Weights of a small autoregressive pixel model: 20-pixel images, 12.8 epochs.
Rows from block 2, named by matrix and row number. Rows with one number belong to one attention dimension. Each number is 128 + 32 x the weight over the matrix's rms, rounded and kept within 0 to 255. All counts start at 0. Numbers have three digits each.
# v: attention value (model.blocks.2.attn.v.weight, 240x256), inputs 0-127
# proj: attention output (model.blocks.2.attn.proj.weight, 256x240, transposed), outputs 0-127
v.19:131137151075136121165151133161126121142103125137122135131079151105112131153132154157129124118114096186108186091046189135160075140095126149082154112147142139084139177135111160129095120062111155147140118142089142118118075115180120127122121162183150123144116168089147088113126099135141125146124171112177179131118120146094096086124112131074095148123144095091142140141054103148097190128124
v.20:134104097173205067098179182146100046189091107098120116086144079149183187125056079103093196137121174126106156111102100104162175074115107091172167056154172099112075142172077116111113175151101068156169164135126126068162124199152083131123148148138140100154128104150157128150157088159100067169133120083138096112061132102081148173148108151120119175093211131161093148115136056165124161205188
v.21:121138138131135160139122106105103132164067157099125078037132104148102101145130189114065098183170093142124143114123081188127123137154103071143134165092159149108119126149098122080133143119116202152183092134148164067044159102098125111080094127130089077088114105090157135111136133128106157197150181128170123088135126116137109181099137128115088159064148142175186086152171115158173157118153
v.22:128187112082162132141106131126161094125153200164125072098124132095128157121147135124131111138095076115117112115202126129104153170123155196079087116151145082095133136087119131110174107107156115251091107094087145196081141129188174127103125096106166125098117077077147118095096124150117156161107074123089114188151163107109136104180094118140111135128128146062165171088134134113158182193144
v.23:144103086105177170125073095097172166143109117124122162144143137117105148130149094129098096149119186134186147110117109162145116191129127156118123154163110127116105122107128133138165141125098140152108126145213178163067144155157126123130142103121106119105083133122127126121166188063131159139094135102104094141153109098161139095108100119133074157159160113099133099109145179122160144185150
v.24:123129119102175125148114113152107140120174162135139122151141127096060123148106080145096128136088198114105167137061130087137084144112116146083141159131111081101083146169124120143083136120104136105154113113091152143076194097165132123084105132150109111139109185100102167143140138067126084093149107136192129128155160136121124131130113071106123128160104091170127108144114076140096199125176
v.25:129166141200133134090137143132093150138103141070134112157134109071123141110146104164161149134118127118111152143095124084101184155085190116121205155104136139138058137149119126141147138111114140089135119103087135106170176119152136140139125103093128074074109161230112126102143074068116089125174141134145106075166133119109157158139129123157081105097148145181074099130100125112061068129139
v.26:124147167072126118038144166127095104171136144136126124134139120127146166049085113144110133141151151134194136098153019183131064132152053087134089126111071130123133095152095094089115137061114146182116103128065145137181089126102091124139170138120087097108127092145112163079190161086114141184125129144139025207174125149147113098140196123128119139146129104163089111147167038153134098093119
v.27:126153120114162162179148154121101159185124179120129072088075189103061121121086160145094112122107140116146104063130102117098071081139069117104224044116076178139137170129125112153126091147120165121095145102042072101092154088104081138158136135132102095137110107137150168151141113071122167117144147131187119147184107172058131132124167124137096095091124117143047119137081140147122045050122
v.28:141106130181044173181130027143175077135139105138124164187130157149110121163255084083084103128156099148046135207106111128146120171095120120132110054147099080105075141116150133132156150139158105198166161124083121137099033154111147181090124159095107095126122240108104109158128141159098072101134190104134120101145176078205116110105117118150113095051099158214080110052174097078120184154107
v.29:123172142164154148147136111104122097165123185143126134099082138141148110141159160129098082112130115128087168105127143069139089120117063149097191128086074134120125129112145089102097146159133162152107078121122136165111145078049144114116171091142131093066137121093106109171082146116091124105114119129160146132161133121112152150078097126129138120123111125154179104081129112101112090104127
v.30:130102048118196118111124201136126095151149167146124147121091124131095124153123102130080058100098133101150091140134120148143104140140116138084153173119173141130145171153088138165143153115094088139121200142186145068169116098070125125102175112172112177112116157173076173093124108186149150082077145082070178126203100150126182104179112106083088168077075144042120113139134057183121168170176
v.31:122162200129084092140075144162127127109114088108126132140135099087157162110163069111149103118138123127088149088117108116160068187111154151181115113152106126110122059121169166153153172166139120064138165148162137142145127151038177140089123136158181101185104143155095093164135180155141201101134078118091089088086114094086141124153146054107113092089091096152150175060174113078066093147148
v.32:134069120111114097115151187141168122099138134127128166145133108085130097126135104116159164104107135149130114100162080123108103113121110109135161111138067096116080136080182140103162158140146137141131099115139105133149146136129154087119127117139090149160127082099094105124044129177142170104160069146106208096148155092153165126108156099160142194159181127141130128090145134101196050092179
v.33:130074120118113100075121121135129137120135125198132112142125101175125068149153135129116156148127147076138081152170126150144166082178103137194137103112106123130115137122125086096107150149125133151106140122137135193144189103084137119158118109096109184136217111091100166094142175099113178133120077154110116060183126103133137136159165075123124141114135141141122118111098160090157068117144
v.34:133162105157113108095131120161174125188061144096120144142128127102162114150171139103139134128131095115145116099117171069131087089141129140197150137091061115140148082117157134149111107136117132085135149123123088062146116133065099121125162137087175157128127146074081092162116193110102065128125145115064134202128150203101175218128092185135105171146202148080118119142117104105138092117150
v.35:127138122145138168215094039139053133124123117112128169094187200176160123101103189152156196138116131082155137114096194146124082171171137136122116181105128120116091090117152155164158075129146130137183168109106086160011168107155123165119089107115086162154113164138149109160129089115108137123165089135187131139098147128115049184073144090137149146126093144193170195190088144102093070166055
v.36:130084080206129065161124072149148128102078122167135127110101113096098209106110104098144146108156166187078150094165089139147135172151061109157142225103165093130129136147127138103018085142173109151118080113083113140197161150108119178105159120109091156061116139096135124239133075082114098083162114173124082184152143129121120098135158085189139116189140174159126135245160095158087135168130
v.37:125093124134119100093115191115144152136126141175128107149134122138164145136137118109167129130117088117167186080149077061123155152098098150163125091147124132131078140113067137114173107091141164109093113109132147194185107137087168129154134128063132120142150065037146119166133105117128152091178101162166150178159108129126121157123064113145086162130179150155078092061164231128130083150176
v.38:129131140131137152160137167166184107176111122090123136107099105000124188111107216118158073135147090108150116052084138080150147107115128144110144130144127104152128075113158106147149112059212144087148127139147109084166073172135132122116119122092124112128109107112123131163113076066155086099138169126098169174104128157135155179087133161129129123212104134139083092233150061151150165088185
v.39:121052106144104105132118129176205187143121118161127129093116134168094064114100147127145170107132194087137059099150125205091124130136151116132185112167117144113112159104128122126125071175116139110112152112123038118117141121111120110137178168171113193197145157108129162110111104145171172100164106103142137165106138154156099166124092145148118219135157134163117061165116107142182113112173
v.40:132097125096139105148119174150146114123121110170125137122088102149124096129164194135149135152153085118168073124132170114156126110151100124106123105125137114131141098132153138112158146113178107125126107135166127187192047131058165155150119084112108172101166109174122087081116131120144138154109095136136200088139140119142158188075125108082172151090161119115152197090108087121152105082151
v.41:137111157104077125146128135173152133147142133158125118111164078100136141134109079148143145149119077150099127135111110095151102129147111113164168029138124121131167118118119165149131126162119128165097145125095120058075056142127128137137117108129176127149130150063121168105142120145096147125092102119129087184135134153110159149133124146135124137119121128087130178106114167117091129143119
v.42:133103135090122134095124122132100144082119105122130135184127079126166073203227156116182117128115180139189147113143113097146116129072163120161133158125110111118114066137087115119122114122104202131144131147147143067160096138165108108107173172120115127133124091109117132102135193131112076140103141121078052140140128146162132133121136153088081132140193141114182147082143164084154152153139
v.43:127111191152156123095068071125097099119117120196126161097099107136143131137144186196101129107126141111138148109092134105153179115095132123102167121122150125135131100124155118107087131132193121177149087152072156176187117119186155108167142118147184187126123141202167065119153129108162135149199119094116174112137137102091115094093170148103106123150082108092152131166075057098145171129120
proj.19:160099190159147136115050085124046142084104096132118083192121121112136105064113140064116142122154099141117098119144110169134158141185131108057151134136117140117113125035116073094163114068125124084142117115141144149166130101153167118120133108126017135147141171129141176122153167147146158121134172108124121133146124090154119098109104100097153110153103122118082149133134130137148140119137
proj.20:218165097101113151144111078128143146157155144156140105131122147147081146178155117110090153094097127073180166046117111093124132134124093201195123131147134124187144117131093067153141131117128117171128117140126125191162085137156178171124108135150135102129142149152144114162128132117110120136085130036153143106206115078133147066120189131130125104095137124140040158063068143134132127220150
proj.21:000138074169116164142116117130188155109156162187091083189109126128137155108145097130211082065054078137128137122162149163126131143074153172159145109138164132147091110154134118093162059116144095137128101121085119097138176139165137115139186090104093161076156165164129116143115120101133130142143142151070143166119137162156101086156080121163158108149161146161147193148098116117114118181085
proj.22:122115128170135107145134117113129159129051070090085139123165073144157104089097124137113132152082135089108104150104159125127062156105130107112152209183154129101188121162127130091130112099110064152091186127230112057162135117177121142109082098130166097133186157180145187140102147085121139058125187142162167094029119109115086091148183147136149076100149138178178131128103156123110105076113
proj.23:209172128111088120138135130127090130129113139157131122094071067101096144097085120143133181113171118090105111088154124102137160120157091156151103108119137119129141153106097141117120163153179161169068128135049121118181156132097147125121134195097122113124179197113126120176090140113138096106131083174116087104104114100102032140107110133142178163155203129127103089148118133121099098189144
proj.24:081187217027111116103113132126177138102130157126140140163169128105183166120119129139111195147198058136116131150099104066128126110153099074120092113141124122129120113143091112120092085102085153128031125126063108155149086127176089145107110108121107133150116136157097181111138158127134126100154077098095126121136135119104129119123177097108149100151058141151128222135123132104109205144143
proj.25:077128163067140087092098171127183079132127106154139208056104117107158147214147152113158122102116116166115115135151125137123198116069127149205089099102096136112099139111172113125079084129147104110122192118129140142099097163130066105142128149161131146166123052127115113161156170132106146149160103129111118124156132123140080137146155101104133148148042117121140128090140126135127175155114
proj.26:120058136202145165148018136135135144092138138151181157100157113101093159092147055113184104159087155159108146145147160167124192147094127132114138174155156134155145108122072112170196163185071102088090115111084115093147110161157096133146137101109168131096132114101132131136099146108127073131077120128034124106154134150129124101085077145142119143165141143100190109106127134086186206180161
proj.27:095075158161174073086135118131135081052134082154119164089134184086204141107116113126255154177170142163101101143127162164124129074133151100096135138131127149108138116107158080085110117135118139092135119124093138133104083092154095043130153117128108143160136139123134156089094093143126145128076115156130147087133140067155139046191145118173104124223148107106104184100127099135116158166143
proj.28:181185063079135115170073104132099197078105151118116111145099113147216135132086148133110167105092158122109116093148165067129095156129150085135169147107125121128148139146130113104126121125112108151111189126145101059168204092174097132089136152145145138115077144139147106156151094173103127150113109139146118141145132196109213102167147135083172091140078152174181207152104075109123117128146
proj.29:042076077073070152094114106120197134055115155099137107167153150089171121096092156129146177110133135166110148122125052122136102088136193088095154163145136130131131125126132112074138111104134100124105109130098119105094162116191146101115128142098119138128105145113150148086138091127122137130120125135134123086119133113137146092172143134145155127149186126134091157171138175136100138119128
proj.30:146172134135099142081165064122102097084147129167135105099127157106097143072087062140049235165110105126126174164144167127146108117116103187145142111101152117096128100095080111104094175118170128140131044125114102167168154069159196209127062145105152091110145117069074129136124120116139121095176131133151129172109133031118073157117105185130158157125129123193100136118160092173152103192117
proj.31:116142142122098214127098114110193098099154185096095083160123198140130105122139114181056177124172111104100115154107155154132143116126147118109142098091135132128124143101174133154149093087166115104094121140084111127167151096205130127133121122118149104065140142125108128100128111185128086134133111165109136157182129137121156136126195121123158195085069112123157077164147123133202118175109
proj.32:118118182132134128088110126124103126122055156163149099120132179123176142109102169153128114162121162097076116137109073100139078107110143155112153152117113114159131129148133123128124083140078162173092159117179122095108082102176179093106113186136186112188140123160127188151180142118137090110135208166147135166175132129101081220064161126174134164142122108135137048134119130116068145124089
proj.33:143173088085162120103168145146179171080156158088160149154176125086124195115115131137173079111082131100119099152094126081149069130151077143138084133113144134122142147169113163153093092167085143167126037152095123112094093175133132103140143118120166122170146103118101108150109127070122156112137111162098141127103122148096141124064105142151105141157211114148154160118111119124095089114128
proj.34:113106127135111148134134106135159093075121120153110112082135170082101106097097213109125172094234103155162149094149029185125182129111206095128121155098088117105094159123144100104155101149160115115135137144127134131088133166170171112119149133116183141069078119145135102111155108164120142121078129107171197100195129145148161099123177158140113105126121120104117117139107185139161073139146
proj.35:100146071134183088068124189126138115171137130164090103125166142105151187127152149129153074103086119097111103154085153100126142185071141089097127096170147123153137120155122130131156151129056136117055203103159143070143082135093104128116184113166118205108126105219136161101116109102128098147078127159196135136149139145179177118219097134125139124160078126087148126127136118169118144078123
proj.36:010209100059112182116072233138180187160172105074161134152109100087169121183152152104094109131093132122140165154120089083122113116103103124163151140121126112188150148171058104122116196174130123128101150122119119088142163163132129154121141143133088150179166108148159076071137177118128164107127090117155080133162137164134162101170129124176115061142147122144083091063135172103142144125163
proj.37:171137170117107144102140141134164143098154114113124147120076139118137090171074145164113095109116114142170121113159164151133096132129121124149131102093129138154117144131133176136118128173164077144151126128144146135138160182188150103121145165141088058134139187161110125143131203115113161177114109114053129088086112159141110160123130142136122134170202128155096113142099112126147128141099
proj.38:104090255191115148129097149130133081138102152182134119135021253109144092116086174092178137188095195155088090155146039128131149089090163093139149132138100121117122070151098141125140171106130158123084186138159120129179139101119135106130141107153109067144048145103155066064115129175139147130104192109128100140088123084177119128142139114140121093129059144138098081120093176132135119138130
proj.39:124216114156171097119169110141060111111088128150117143180146154131153119141110149130162123167162155077148147160104158118114158081169084095155126142103125130120115127110162121098103118171093198121164129116076127136136101124135161082115106122121166128174131116171103137161144097066150170078133110160122149118158127132124101105111107132142110022136162126137121104089113070101073089137157
proj.40:105103216110125132106149146113143183096100187158126119165114213138127159077100138086096108164036185104084140112126096131126070105137144176132093134164105140157140127098083135135153135166095110097074043141131115113098131125112156132174167109143124082116091125086118110135144118087129165099106142139141094167088123106164107125132096172160107185132123126119150079143148133137155138119086
proj.41:140104128177189093093137087115134150069114121117133099147152174100172090134138126101161131093129128126157122085101124137122092148159123132107122135158142135106129106136128111109139130103102127119179131127141102100120122110124127083150094101132173184138146125131133115132110123187121124141098167098105143164110125166146200124133168143146157079156108115160106172105125155123148082134157
proj.42:187102136163134128155118135136138141118108114100155083172146104096083146109096104095075133068113144127132139102143106106128188139221127172140090126124110115124091141112105118154138144137092147131107113136099120113139131208135110139138098125129196096132153165155121093085154181152127134125129099132088148065125130159079169150071090162105142195160108162146101116178098169084115113143152
proj.43:129193112125129161078089166126137121162086124111164142181211168116137163085107122083142029138031103085049102137110118132142121111095122115120124119121124130129112124050164139146113134075127097100106084142122137121087115110051086116149133108145098087130093172122144119108141132121123158138133120076135124121081129050101090125098081126107099067078160119167083139126156172144127151083136